Rows from block 2 of a small autoregressive pixel model, named by matrix and row number. Rows with one number belong to one neuron. Each number is 128 + 24 x the weight over its row's rms, rounded and kept within 0 to 255. All counts start at 0. After the name is the row's rms in percent of the matrix's.
After each neuron's rows are labels from the 100 images, of 14976, where the neuron reaches its largest size: "strongest on" is what is common among them. Only what is clearly more common there than usual is listed. The data: single toy objects rendered from many sides on busy backdrops. In brackets: how many of the 100.
# gate: MLP gate (model.blocks.2.mlp.gate.weight, 512x128), inputs 64-127
# fc1: MLP up (model.blocks.2.mlp.fc1.weight, 512x128), inputs 64-127
# fc2: MLP down (model.blocks.2.mlp.fc2.weight, 128x512, transposed), outputs 64-127

gate.429 100 [108 125 129 143 114 117  99 116 105  94 118 116 144 137 115 133 112 108 112 113 118 131 123 116 181 142 130 101 131 138 165 135 121  98 148 124 108 145  97 152 135 121  92 130 113 135 165 144 120  87 142 132 167 160 153  90 141 140 102 116 128 178 140 119]
fc1.429 117 [181 139 129 110 143 154 108 109 128  94 144 129 147 115 173 162 151 109 113 103 113 129 120 101  87 108 104 147 150 133 138 135 146 140  73 106 121 127  83 115  99 123 115 157 105 135 137 143 171 155 142 139 161 134 161 165 112 121 108 128 129 140 134 114]
fc2.429 102 [ 95 126 103 158  97 118 110 110 125 166 142 158 111 107 115 135 131 152 182 135 129 115 140 119 134 147 141 105 120 119 145 109 127 129 139 155 126 145 136 130 136 104 122  70 174 128 104 133 119 114 103 136 165 109 102  58 123 129 120  78 108 126 100 146]
strongest on: from above (60); blue (40)

gate.146 099 [134 133 122 106 164 182 115 120 124  85 156 117 141 117  99  84 106 163 142 112 148 110  92 136 113 153  77 120 129 144 152 103 147 148  92 128 127 149 134 138 103 185 130 147 171 117 139  98 136 119 107 105 122 123 125 167 156  97  84  81 148 115 129 144]
fc1.146 119 [130 125 110 121 173 126 140 144 111 176 144  84  98 139 155 123 144 179 140 146 112 146 105 106 117 145 107 116 138 163 112 103 131 173 140  93 149 158 144 147 130 179 132 139 173 127 100  99 121  88 129 104 124 104  95 114 127  85  85 140 106 130 138 153]
fc2.146 109 [139 106 119 116 110 129  92 140 109  93 144 143 159 121 139 117 131 132 124  85 103  91 131 149 147 110 131 139 138 142 141 115 201 119 132 144 151 139 147  76 145 118 124  91 110 100 134 141  94 153 133 148 126 159 148 152  74 125 144 102 152 111 118 100]
strongest on: teal (37)

gate.385 119 [146 133 134  86 148 162 140 123  83 150 109 107 152 145  92 156 120 142 144 111 131  82  86 156 182 123 126 115 108 141 131 153 143 119 119 141 119 140 119 105  94  99  88 114 162 138 145 141 130 108 148 150 166 129 152 149 150 100 106 198 122 119 126 151]
fc1.385 125 [117 152 142 169 156 149 120 146 107  73 123  83  89 127 118 146 166 160 105 130 122 108 124 101  81 109 133 146 120 184 154 131 166 138 134 147 171 116 146 132 105  90 160 110 146 138 150 107 110 107 124 138 135 123 134 169 125 123 143  94 156 115 109 138]
fc2.385 108 [ 71 141 121 142 124  76 151 121  99 123 135 168 173 118 141 128 123 134 130  93  88 155 193 159 109 148  97 146 128 157  79 124 105 123  70 113 128 134 116 133 143 136  96 160 136 111 113 157 160 119  82 168 143  83 140 135 119 129 112 136 124 110 132 130]
strongest on: yellow (28)

gate.147 107 [146 111 112  83 146 107 134 127 119 120 102 120 113 150 125 122 154 122  67 203 155 162 157 149 121 122 143 125 164 109 128 130 119 168 116 109 118 105 139 108  97 189 141 128 130 121  66 117 151 125 142 135 133  77 121  79 115  98 110 133 109 191 116 119]
fc1.147 111 [112 112 111 187 145 125 129 111  92 133 150 133 174 125  98 132 113 122 172  89 129 104 133  95 125 168 188 135 117 155 155 132 127  89 146 147 157 167 117 171 166  88 132 137 100 120 168 132 120 126 142 150 138 143 146 127 141 122 140 108 110 124  94 110]
fc2.147 104 [107 136 133  90 121 125 153 178 176 113 125 117  85 183 124  91 119 140 102 145 164 125 142 122 105 142  99 100 123 111 149 110 150 143 140 134 143 102 167  89 171 120 136 158 140 152  97 100 148 112 141 125 162 133  89 135  84 107 132 135 139 150 142 152]
strongest on: red (26)

gate.15 102 [186 144 146 111 158 154 128 124 105  91 123 115 135 135 175  90 121 132  97 136 120 160  87 168 134 121 133 133 144 133 150 105 145 118 160 158 136 118  92 112 136 111 127 156 101 134 164 101 127 114  85 135  96 127 108 135 124 141 104 121 142 102 131 119]
fc1.15 106 [125  94 134 166 104  88 102 129 147 138 149 127 135 104 119 144 123 126 170 127 130 122 168 105  79 119 125 122 156 104 111 127 129  92 120  85 158 124 156 146 152 132 115 124 163 114  80 125 140 149 121 146 179 129 137 162  97 141 144 130 124 119 110 106]
fc2.15 107 [150 155 103 123 135 137 141 121  87  90 130 137 128 132 189 113 128 128 136 117 145 124 137 142 111 102 189 140  93 132 120 145  95 157 101 162  86 142  91 128 125 112 144 133 115 118 148 132 134 129 119 123 109 114 119 161 150 160 118 135 135 131 122 120]
strongest on: yellow (31)

gate.204 098 [ 90  99 144 117  68 108 159 104 130 157 122 144 148 102 130 107  93 138 161 165 123 111 111 107 132 127 121  84 139 139 104 123 145 111 150 137 139 159 130 171 136 136 168 154 102 142 132 131 123 125 154 109 188  78 143 158 103 143 137 111  78 145 122  94]
fc1.204 098 [ 98 146 155 114 142  93 105  87 120 137 128 112 123 142 113 104 136  90 156 136 110 164 142 146 169 167 108 140  59  89 128 107 129 105 112  96  94 132 119 180 132 117  99  98 130 146 131  82 168 130 153 101  97 143 135 129 109 120 152 126 123 147 132 118]
fc2.204 099 [112 139 112 133 118 103 131 124 106 169 117 140 134 139 143  90 165 141 101 139 143 167 169 168 124 109 146 160  97 117 134 101 146 158 105  99  52 113 135 159 140 137 131 133 134  82 137 125 126 132 125 124 121 115 116 165 104 121 102 109 126 126 156 134]
strongest on: from above (70); red (32)

gate.325 069 [110 162 148 152 109 120 109 118 135 102 131 158 166 117 155 170 113 114 118 138 147 146 136 148  94 104 124 131 109  84 195 114 154  88 121 156 116 162  91 166 121 144  88 133 140 113 127 156 124  98  90 121 153 160 139 114 123 159 124  89  87 124 106 115]
fc1.325 081 [137 124 149 114  93 127 132 131 107 141 170 117 115 111 175  94 116 152 146 134 140 189 122 111 113 131 140 160 174 134 162  98 127 136 137  83 121 145 121 134  97 133 131 124 125 125 123 128 131 125 132 132 109 188 114 128 135 116 104  87 133 119 101 125]
fc2.325 075 [114 130 102  87 142  97 154 134 153  77 171 144 110 132 140 128 131 141 131 165 166 154 132 130 144 138 111 126 105  79 167 132 120 141 107 158 131 150 136 127 118 125 108 160 128 130 173 111 136  94 125 127  87 137 110 109 107 118 133  70 138 133 121 135]
strongest on: yellow (28)

gate.14 101 [156 149 132 133 124 128 144 121 125 108  81 134 133 128 157 103 146 129  99 109 151 103 125 112 113 158 120 113 130 103 132 110 118 115 175 112 141 133 138 176 121 146 190 162  60  91 176 115 120  98 154 126 146 143 138 166 125 138 100 118 153 135 124 136]
fc1.14 090 [ 85 139 144 138 123 123 105 144 136 107 120 132 163 147  99 116 155 136 121 116 107 158 141 138 117 150 135 135  98 147 109 128 127 117 119 194  99 127  83  80 156 124 119 111 146 140 116 149 154 143 109 114 182 131 112  79 114  73 131 145 109 127 138 105]
fc2.14 099 [120 108 138 174  89 134 146  71 104 126 108 175 116 155 131 142 169 100  85 105 172 145 156 112  80 109 144  88 135 130 141 149 123 127 172  67 153 170 119 111 109 128 108 162 106 119 147 106 154 131 122 130 118 133 138 149 127 138 135 118 102 112 131 116]
strongest on: blue (46)

gate.235 117 [100 135 135 113 209 128 141 154  88 124 136 150 145 144  84 166 138 151 162 107 127 134 145 111 103 106 171 184 124 130 137 100 138 117 132 137 109 119 103 162 138 123 126 118 107 144 153 127 103  99 110  98  98  98 140 120 130 184 115 129 131 125  83 114]
fc1.235 128 [ 79 151 185 165 126 113 156 133 135 128 143 123 107  97 137 161  93 130 119 110 125 115 117 123 157 102 149 146 104 121 140 108 152 128 150 137 146 108  77 139 146 134  66 129 147 123 132 145 131 153 122 126 118 138 156 107 113 125 159 112 136 129 143 105]
fc2.235 109 [129 113 105 115 137 131  96 118 124  96 131 155 168 116 145 133 131 110 127 104 123 157 174 138 137 106  95 114 122 123 121 130 177  88 109  90 138 176 156 113  82  97 130 117 128  89 154  99 141 156  83 149 161 150 148 172 127 131  92  88 133 126 102 137]
strongest on: red (31)

gate.102 105 [138 177 140 102 109  92 202 122 139 145 116 109 153 135 105  99  89 111 152  90 115 119 117 145 184 153 163 161  77  99 145 112  89 105 153 129 183 141 141 136 114 146 105 161  98 153 151 134 125 107 135  95 138 156 150 123 109  90 117 108 138 114 107  76]
fc1.102 106 [ 94 161 123 122 147 110 182 131 127 166  96 134 162 117 109 134  92 120 121 123 144 110 102 157 175 147 100 150 151  80 102 123  97 145 185 118 140 129 119 168 134 128 115 145 123 116 155 139  96 119 144  85 126 156 156 128 134 119 175 111 120 111 101  84]
fc2.102 116 [109 109 146 126 150 107  69 106  96 123 169 106 134 120 171 150 150 149  77 134 123 144 152 158 136 140 140 121 175 109 151 138  87 161 113 106  86  93 115 120 123 119 170 145 140 134 111 136 141 138  75 126 127 127 136 150  95 126 169 119 141 107 117 131]
strongest on: green (66)

gate.485 121 [142  94 156 121 114 176 118 144 161 124  91 134 149 128  92  90  72 126 157 105 118 137 131 108 113 149 122  88 125 104 166 108  95 145 145 143 119 145 107 150 152 107 127 124 114 167 136 139 144 123 122 114 123 173 149 137 109  76 146 155 160 111  96 123]
fc1.485 126 [ 99 132 124 151 106 103 143 151 135 134 177 137 106 113 148 105 179 143 107 164 123 169 124 140 139 119 114 185  69 137 134 124 131 131 112 109 114 125 153 110 140 144 109 119 122 137 113 119 133 135 123 136  95 148  59 137 145 156 115 120 139 140 144 149]
fc2.485 103 [127 133 152  90 160 112 149 135 120 108  69 111 103 162 135 141 157 124  94 152 123 102 144  73 122 134 139 120 101 125 105 151 146 129 106 135 133 131 105 136  92 126 148  95 149 132 126 111 113 141 126 170 147  78 149 127 175 140 100 151 135 151 128 106]
strongest on: from above (62)

gate.272 106 [148  81  98 141 169 122  58 113 160 144 121  90 131 160 113 151 160  47 158 122 131 130 117 142 119 186  74 101 107 143  85 104 129 146 104  92  83 122 112  90 105 120 121 124 129  99 125 149 153 107 113 146 128 113 132 135 130 154 129 156 149 103 135 154]
fc1.272 094 [ 86 138 136 167 155 152 102 124 102 110 113 108 172 113 115 141 142  82 165 119 103 138 110 122 112 124 112 109 129 124 131 117 126 112 125 119 103 134 200 142 155 105 100 151 110 132 121 142  96  79 139 129 142 136 121 197 132  85 136 104 152 142 119 161]
fc2.272 104 [135 177 177 123 103  90 109 102 144 139 157 145 128 146 158 134 106 123 161 159 111 126 101 143 137 146 111 159 109 119  93 144 118 118 140 139 188 130 106 120 132 103  83 158 158 102  80 102 111 103 117 134 135  76 137 166 160 122 149 131 121 134 100 121]
strongest on: yellow (44)

gate.101 095 [101 147 123 128 155 128 136 100 136 109 133 152 130 161 134  92 151 108 149 185 134 105 121 175 130 137  92 135  92 141 151 144 119 123 117  93 130  97 125 134 145 150 155 156 144  95 156 139 127 123 113 141  98 161 137 119 140 128  99 122 145 126 146 147]
fc1.101 123 [132 162 117 155 150 106 145 105 129  98 143 133 117 134 130 137 163 134 146 100 120 151 101 187 131 151 117 151 143 153 155 143 134  79 103 161 154  83 155 152 149  88 106 146 140 138 135  96 125 141 136 129  98 100  90 127 135 132 120 105  95 125 129 176]
fc2.101 098 [117  92 147 136 140 113 131 116 102 129  80 130 157 123 106 109 135 111 155 159 128 122 164 126 164 104 132  80 169 108 152 149 160  93 139 119 123 154 109 107 125 174 138 113 162  72 132 169 137 137 120 152 125 149 144  95 105 127 102 136 174 101  84 124]
strongest on: from above (68); yellow (37); orange (31)

gate.379 124 [152 170 132 158  79 164 128 129 127 118 105 130 102 148 139 145 142 112 115 126 109 112 102 158 117 156 107 110 162 126 124 133 121 151 159 106  95 132 109 114 159 119 100 138 121 163  82 135 184 151 123 145 147 121 118 167 121 126 117  86 138 162 156 186]
fc1.379 130 [110 140 138 127 111 155 138 106 159 149  89 123 150  99 124 117 139  83 111 113 144 151 124 185 112 165 120 123 122 131 120 152 129 174 172 125 109 114 118 101 150 120 131 110 118 146  99 134 146 129 142 144 172 123 165 130 130 145  91 143 138 142 170 151]
fc2.379 110 [118 119 122 113 100  81 124 118 103 151 137 172 150 118 106 126 109 124 124 114 122 116 118 127 152 140 115 100 148 119 120 152  94  93 122 138 140 195 104 171 137 127 165 110  93  84 162 143 105 143 133  98 131 100 115 114 134 142 150 162 139 153 122  61]
strongest on: red (28)

gate.53 107 [103 121 169 118  76 112 157 141 154 169 129 129 171 130  99  67 112 174 188 127 108 102  95 130 112 122 161 138 107 139 107 109 123 114 142 151 156 137 135 141 140 136 133 149 148 108 115 112 158  97 147 118 136 155 131 114 120 131 152 148  86 172 119 128]
fc1.53 124 [135 159 113 142 107 104 104 112 116 157 123  88  82 133 137 121 127 137 137 111 126 114 120 119 138 129 162 117 131 116 146  94 117 163  88 155  82 166 109 130 145 115 150 121 101 122 122 143 128 137 125 108 152  95 152 137  94 150 130 108 102 117 117 144]
fc2.53 110 [149  90 168  87 128 127  96 181 136 126 127 128 163 120 135 120 142 130 110 174 174 137 130 144 159 115 126 126  96  86 100 136 107 100  95 139 155 128 122 102 109 113 129 127 136 129 117 158 116 131 120 144 132 121  94 132 105  83 131  97 180  99  73 173]
strongest on: yellow (32)

gate.236 073 [134 167 105  92 102 130 134 144 145 137 111 149 126 132  92  80  69 146 105 161 133 140 106 137 129 127 121 164 150 100 101 141 104 125 184 151 127 137 137 142 107 120 157 137 115 136  97 178 106 133 152 126 111 140  93 141 132 122 137  89 138 141 160 109]
fc1.236 077 [ 97 147 131 132 146  98 174 153  94 179 136 191 159  97 115 119  92 112 105 148 142 142 127 121 128  90  83 154 152  98 122 158 115 141 176 142 136  98 113 171 113 129 150 131 126 143 103 119 118 137 164 128 113 181 134 104 150 103 133 116 138 101 144  83]
fc2.236 079 [120 174 121 147 163 131 154 155  85 131 115 153 148 146 158 124 155 151 114 116 103 144 116 177 156 114 104 127 141 119 145 150  97 130 133 154 111 118 107 143 140 133 164 112 158 126 136 133 150 130 141 100  99 129 155 128 179 100 139 120 149  78 113  94]
strongest on: green (54)

gate.44 106 [103 111 143 123 115 157 109 107 143 122 162 136 126 128 147 185 145 138 164 109  84 104  85 147 165 187 155 108 127 130 116 150 129 123 135  95 160  93 127 147 145 108  89 161 138 131 145 157 127 112 101 111  91 119 135 189 152 131 142 110 139 156 151 141]
fc1.44 103 [149 150  94 125 107 131 126 150 146  73 126 133 137 153 134 138 133 116 148 142 116 115 139 137 114  83 137 121 128 167 162  92 110 110 166 122 145 147 183 122 110 127 169 102 107 148 137 128 119 156 128 165 163 158  97 104 124 128  86  84 118 117 102 139]
fc2.44 098 [119 160 153 100 123 109 154  88 115 136 153 108 133 180 152 142 142 116  91 133 112 137 147 132 128 169  89 155 102 162 123 148 133 114  79  99 170  95 118 109 156 157 123 136 128 132 125 126 142 122  89 146 102 141 144 109 151 122 103 129  95 159 109 145]
strongest on: from above (60); yellow (36)

gate.19 089 [ 90  83 137 142 125 138 122 119 111 153 169 141 179 129  90 146 130 172 203 119 119  65 125 120 126 109 121 134 135 180  97 108 129  94  99 127 151 122 121 113 102  94  99 187 123 131 177 165 130 140 119 127 147 168 148 143 126 121 142 109 137  92 139 104]
fc1.19 094 [170 146 121 124  82 177 144 122 114 131 109 107 105  71 129 140 153  44  85 112 153 141 122 153 120 132 123 134 162  91 164 114 109 151 171 125 112 111 134 172 142 158 159 109 133 162 117  57 126 109  97 161 142 147 115 146 126 157 164 130 151 119 153 139]
fc2.19 086 [108  99 134 173 159 112 141  93 158 143 143  91 157 145 120 149  99 157  74  79 151 137 100 148 106 154 150 114 108 123  99 129 141 136 111  93 154 130 117 124  96 149 123 183 113 146 190 125 100 123 144 120 131 120 139 140 122  76 111 137 113 108 130 162]
strongest on: teal (35)

gate.442 116 [125 170 154 103  85 129 141 136 197 142 117 114 166 132 124 112  85 149  94 142 114 112 108 189 147 108 136 144  74 130 113 120  94 148 164 102 122  83 167 105 132  81 131 146 132  96 141 143 100 103 133 135 134 190 133 137 122 126 125 144 142 165 125 123]
fc1.442 107 [139 118 126 155 103 138  93 127 103 129 165 132  91 125 114 141 131 146 189 113 103 111 132  91  61 172 110 144 177 171 160 149 116 105 112 146 140 146 163  86 117 123 123 103  93  91 110 140 153  82 130 161 153 109 141 111 112 154 150 102 150 108 152 162]
fc2.442 105 [109 156 136 138 127 137  91 138 159 132 168 121 105 146 109  67 116 170 133 136 158  99 142 159 160 108 116 140  80 140 117 130 131 117 157  95 156 116 119  81 114 133 152 138 118 152 112 102  82  50 118 158 158 134 124 145  91 127 103 106 123 131 147 136]
strongest on: teal (43); blue (34)

gate.72 107 [111 148 138 143 129 129 114 121 120 145 107 140 150 174 168 151 135 152 110  95 161 107 108 138 135 109 100 143 112 181 112 132 142 160  93 113  68 115 109 112 132 148 178  76 112 105 161 131  78 144 143 134 122  53 124 134 143 141  99  87 147 129 118 122]
fc1.72 103 [ 94 118 116 124 112  90 172 139 114 163 152 115 126 120 116 157 117 125 171 101 137 125 155 118 104 139 185 120 164 114 144  97  86 132 127 161 135 148 144 157 126 151  81 146 119 133  97 142 154 150 149 167 134 172 176 132 119 115 157 141 135 134 136  96]
fc2.72 104 [120 107  97 165 126 174 106 104 150 131 142 114 163 151 175 105 108 128 123 139  95 120 157 145 119 137 123 100 102 159 152 149 118 143  88 161  99 138 141 105 134 107 146 129 124 129 133 135  93 130  96 114 152 130 139 124 159 146 142 109 126  95 115 119]
strongest on: from above (62); yellow (25)

gate.301 105 [165 157  88 141  91 110 112 118 138 118 143 133 115 142  87  75 113 120 162 146 176 162 123 137 137 131  96 140 154 126 136 104 136 119 122  77 171 124 134 123 125 190 144 141 110 136 117 144 129 122 138 113 135 160  69  93 117 118 159 105 116 142 109 154]
fc1.301 102 [124 133 140 151 123 184 110 114 109 112 107 132 138 127 147 150 133 155 116  98 138  86 146 150 130 108 143  76  98 148 107 129  81 119 127 172 122 148  99 104 117  79 122 125 135 113 101 137 109 172 169 124 126 132 169 184 151 133 125 156 143 139 133 121]
fc2.301 099 [148 148 142 140  79 144 123 131 143 152 176 143 136 139 112 112 174 154 155 109 151 149 133 141 103 139 137 123 114 136 192 124 147 146 150 144 162 126  95 133 120 134  63 156 132 157  93 113 130 116 124 144 130 173 121 106 120  97 128 150 118 172 127 160]
strongest on: green (28)

gate.93 106 [171 109 128 147  99 109 107 107  73 146 165 180 149 169 129 155 144 109 145 128  82 139 155 116 103 128 116 132 101 136 117 151 131  66  73 126 132 165  88 106 143 115 149 140 123 143  99 119 141 147 149 141 189  82 148 100 119 113 137 152 117 139 108 103]
fc1.93 085 [125 148 139 149 108  96  95 152 126 142  97 152 162 154 129 169 159 115 119 110 146 140 108  98 105 118 124 143 121 132 122 119 106 100 127 162 144 131 103 133 131 161 127 110 144 150  84 171 109 120 136 166 118  73 159 137 120 140  80 148 139 133 123 108]
fc2.93 117 [150 143 103 133 102 117 154 115 171  99  87 103 126  63 143 161 129 118 163  79  92 120  97 123 102  93 154  95 152  86 151 115 150 141 201 133 117 119 180 103 120 118 128 124 141 124 120 139 122 141 147 158  96 156 155 100 125 131 129 114 142 130 107 100]
strongest on: teal (46); blue (25)

gate.372 137 [106 140 176 114 128 150 143 149 115 111 145 156 131 126  77 122 116 102 113 134 117 101 123 139 122  98  97 129 138  81 133 134 128 125 140 106 145 129 124 126 150 128 107 106 109 143 141 101 129 109 145 127  98 150 127  69 128 121 135 120 122 116 121 122]
fc1.372 133 [154 108 113 117 144  93 105 109 170 161 121 128 124 137 175 123 140 156 141 129 133 149 126 113 150 148 149 109 122 189  93 116 108 146 106 142  59 130 150 123 141 106 140 133 157 113 131 129 111 166 128 151 142 101 108 162 102 129 133 150 156 143 132 127]
fc2.372 122 [ 98 138 115 140  76 151 121 104  94 115 163 138 116 169 138 108 154 128 142 136 106 106 119 123 135 103 153 129  99 101 119 149 110 161 136 126 137 128 102 128 114 104 123 111 136 117 121 148 103 133 129 163 151 138 120 112 135 116 126 145 104 156 127 103]
strongest on: yellow (30)

gate.232 087 [122 150 109 139 169  95 131 134 122 119 122 168 143 168 118 118 110 138 117 103 117  94 137 127 144 151 132 146 135  96 129 155 116  76 157 128 153 155  87 127 135 125 120 125  75 104 124 102 151 115 145 113 134 202 141 137 127 121 145 153 115  88 128 112]
fc1.232 085 [120  89 138 163 132 113  91 165 119 123 116 163 133 133 137 129 132 138 114 153 138 130 161  90 123 110 122 129 113 113 147 137 110 101 148 117 111 101  82 151 124 125  88 127 117 126  95 141 113 158 139 163 141 124 137 139 157 148 127 152 128 147 132 126]
fc2.232 112 [134 154 134 132 111 147 112 157 123 133 146 114  99 114 112 103  97 118 169 121 105 155 119 103 151 139  89 104 140 120 129 117 111 155 123 139 154 122 160  75 116 155  94 121 180 147 118 110 103 109 131 171 143 101 123 155 121 122 108 114 136 153 131 123]
strongest on: red (35)

gate.482 106 [115 139 119 126  97 108 161 111 134 106 135 137 159 145 160 166 132  72 150 130 147  91 121  79 138 113 132 135 111 134 115 143  93 111  95 155 131 140 164 158  72 153 124 151 127 121 126 113 110 103 121 142 177 149  93 151 140  98 118 129  93 135 143 139]
fc1.482 126 [126 152 185 103 124 127 130 111 171 140  98  84 116 124  76 119  99 139 108 113 112 159 125 129 122 173 144 130 122  64 117 101 113 164 133 148 112 122 115 129 114 185 140 167 146 143 137 128 109  97 110 149 109 128 154 134 148 143 137 154 138 139 152 121]
fc2.482 113 [118 147 145 138 163 128 151 140  88 137 129 132 119 109 112  83 104 121 154  98 150 130 131 115 100 134 133 140 159 130 125 123 116 121 142 115 106  99  42 123 141 107 133  99 121 118 103 113 124 102 141 123 106 141 112 124 141 174 120 124 129 135  81 166]
strongest on: teal (46)

gate.180 057 [135 128 127 132 115 126 126 104 125 150 123 137  97 113  91 125 134 119 103 190 143 129 145 122 116 110 127 123 112 168 101 115 138 140  94 145  91 122 153 151 112 177 179 130 133 118 158 137 148 134 102 159 153  84 132  95 147 136  89 114 129 145 135 131]
fc1.180 054 [126 131 148  99 108 145 156 142 108 126 123 150 110  92 142 110  83 128 139 149 151 153 147 130 136 162 152 118  93 114 139 172 160 144 153 159 139 126 123 103 133 111 132 141  88 115  93 124 113 107 124  88 109 164 158 133 127  89 171 148 127 137 101 131]
fc2.180 053 [133 151 131 154 149 159 159  95 121 176 117 151 122 146 121 116 119 144 136 119 119 124 160 102 134 109 144 114  65 171 124 158 131  89 130 176 100 143 145 125  98 156 159 163 162 158 120 114 164  95 132 145 116 154 134 113 109 162 125 155 118 143 119 103]
strongest on: yellow (29)

gate.36 060 [ 96 121 162 143 133 128 131 144 153 124 101 116  99  85 125 175 118 115 135 122  89 106 156  94 108 154 129 137  83 112 132 168 162 121 141  97 107 110 111  95 101 125 103 115 109 125 108 161 135 137 163 141 123 160 166 130 127 137 164 121 137 109 127 131]
fc1.36 048 [157 122 140 138 129 167 102 123 103 137 118 161 152 175 134  98 118 155 125 135 129 125 127 155 157 141 149 102 112 168 147 119 123 135 124 121 122 118 103 123 107 211 166 117 111 111 142  87 113 102  90 122 128  72 117 115 144  95 103 139 147 143 149 132]
fc2.36 056 [146 167 180 163 113 144 155 161 143 159 105 110 114 138 158 153 123 148 104 132  67 137 131 120 106 125 114 126  87 131 136 108  96  91 102 109 108 102  91 162 100 116 164 167  97 144 139 147 124 119 162 135  96 114 124 158 118 128 173 127 114 128 160 155]
strongest on: red (31)

gate.78 102 [123 161 104 116 126 139 108 173 133 153 126 115 122 140 146  62 151 179  82 168 160 106 165 128 153 137 172 158 133 109 121 117 105 150 137 134 133  95 106 106 120 139 115 137 117 110 108 143 115 114 132 163 129 112  85  95 173 127 110  87 170 123 131 125]
fc1.78 128 [166 110  87 129 142 159 113  98 132  89 161 122 146 130 133 123 110  93 145 116  88 131  83 152 120 147  96  80 163 162 138 144 101 107 117 116 104 123 126 170 134 109 110 129 157 111 145 180 143 131 121 118 151 105 174 134 120 170  94 144 110 106 146 111]
fc2.78 122 [ 76 122 135 116 119 127 130 158 123 160 139 116 132 155 108 111 153 170 121 152 191 139 185 110 168 107 144 111 122 108 130 115 137  94 124 115 152 150 166  83 149 133 153  88 129 138 109 122 100  92 155 152 152 163  86 135 113 107 118 106 145 166  96 155]
strongest on: red (27)

gate.108 053 [126 154 135 118 146 122  96 148 125 178 156 115 113 170 136 104 170  84  72 147  95 142 130 125 152 137 130 149  93 146 112 110 112 142 105 106 110 116 152  85 181 100 128  87 132 107 106 101 122 133 120 107 122 149  97 117 129 135 165 126 153 139 112 107]
fc1.108 048 [140 161 168 142 118 126 108 173 139 127 121 105 124 160 142 124 106 175 122 146 129 116 104 161 145 112 129 176 143 157 125 150 117 119 131  88 125 118 157 133 126 133 102 131 126 152 100 125 147 116 183  81 137 130  59 154 103 131 132 135 118 142 118  97]
fc2.108 059 [123  95 112 102  71 163 129 112 128 129 119 102 130  97 107 109 138 153 141  92  99 130 115 159 152 139 120 124 159 139 168 163 115 109 104  93  98 125 127 144 111  92 144 111 188 169  97 124 130 137 137 164 104 111 113 145 131 128 109 160 117 126 116 177]
strongest on: blue (31)

gate.119 095 [158 130 123 147 154 134 160  99 105 116 107 108 157 147 170 143 111 163 113 115  92 140 115 136 121 158 149 106 102 145 131 169 147 119 175 156 137 164  87 133 132 126 127 168  88 124 171 113 117 118  89 109 140 126 109  85 121 161 162 110 137 133 147  91]
fc1.119 083 [121 114 146  98 128  85 112 123 117 105 107 113 111 154 150 118 119 163 151 133 113 127 132 131 164 153 142 112 119  99 132 124 128 131 138 132 130 172 104 100 110 194 142 141 138 132 139 104 124 132 102 132 136 151 124 101 107  89 124  84 151 139 147 131]
fc2.119 106 [127 155 130 151  77 150 100 163 156 110 127 115 132 110 136  94 121 127 194 126 120 119 102 118 118 107 117  89 150 163 123 114  98 168 133 136 130 127 143 131 108 147  85 122 114 161 122 115 143 126 149 131  95 135 111 170 114 125 129 153  98 110 124 101]
strongest on: from above (69); red (38); orange (27)

gate.192 111 [133 131 127 114 139 139 163 148 119 123 124 158 145 157 146  99 129 136 149 137 188 123 133 107 147  99 155 132 125 150 146 101 115 144  74 137 110 143 112 138 124 121 142 124 122 133 117 195 135 138 163 107 136 162 138 153 134  73 137 125 113 150 104 138]
fc1.192 112 [133 140 144 151 104 117 135  94 100 115 101 123 104 141 100 124  54  97 112 139 115 126 134 159 152 140 111  91 133  71 146 133 112 116 158 134 132  80 134 142 145 122 121 118 131 112 128  78 148 124 106 142 132 133 125 123 115 196 157 127 120 109 138 112]
fc2.192 109 [104 122 121 141 156 115 129 146 121 139 114 104 138 139 122 142 162 100 164 130 142 151 108 110  90 153 168 164 152 121 126  99 108 158 133 143 112 101 166 121 169 165 131 102 119 149 106 127 130  96 136 119  92 110 121 102 162 109 115 142 101 174 115 149]
strongest on: teal (25)

gate.507 149 [142 121 115 146 123 163 117 106 184 147 157 124 140 128 111 125 110  96 140 115 168 129 102 148 127 151 114 132 138 116 162  85 138 135 134  91 104 133 128 166 150 132 111 115 126 151 177 110 122 109  98 128 130 171  94  90 110  97 141 125 103 133 102 192]
fc1.507 132 [121 133 135  89 134 123 116 156 105  84  96 112  87 152 145 107 146 167 133 114  78 120 134 107 110 121 129 105 143 124 116 155 130 104 139 130 137 132  85 109 129 122 138 150 147 122  98 155 139 157 155 177 141  80 142 172 144 136 113 131 165 121 140 110]
fc2.507 129 [119 151 141 133 121 162 124 141 194 157 128 128 122 109 129 109 161 106 153 133 154 165 114 166  88 127 118 103 111 130 165 137 154 103 163  91 134  79 143 132 148 145  88  98 138 146 118  87 100 129 148 153 134 134 105 118 132  89 119 142 108 138 108 155]
strongest on: green (35)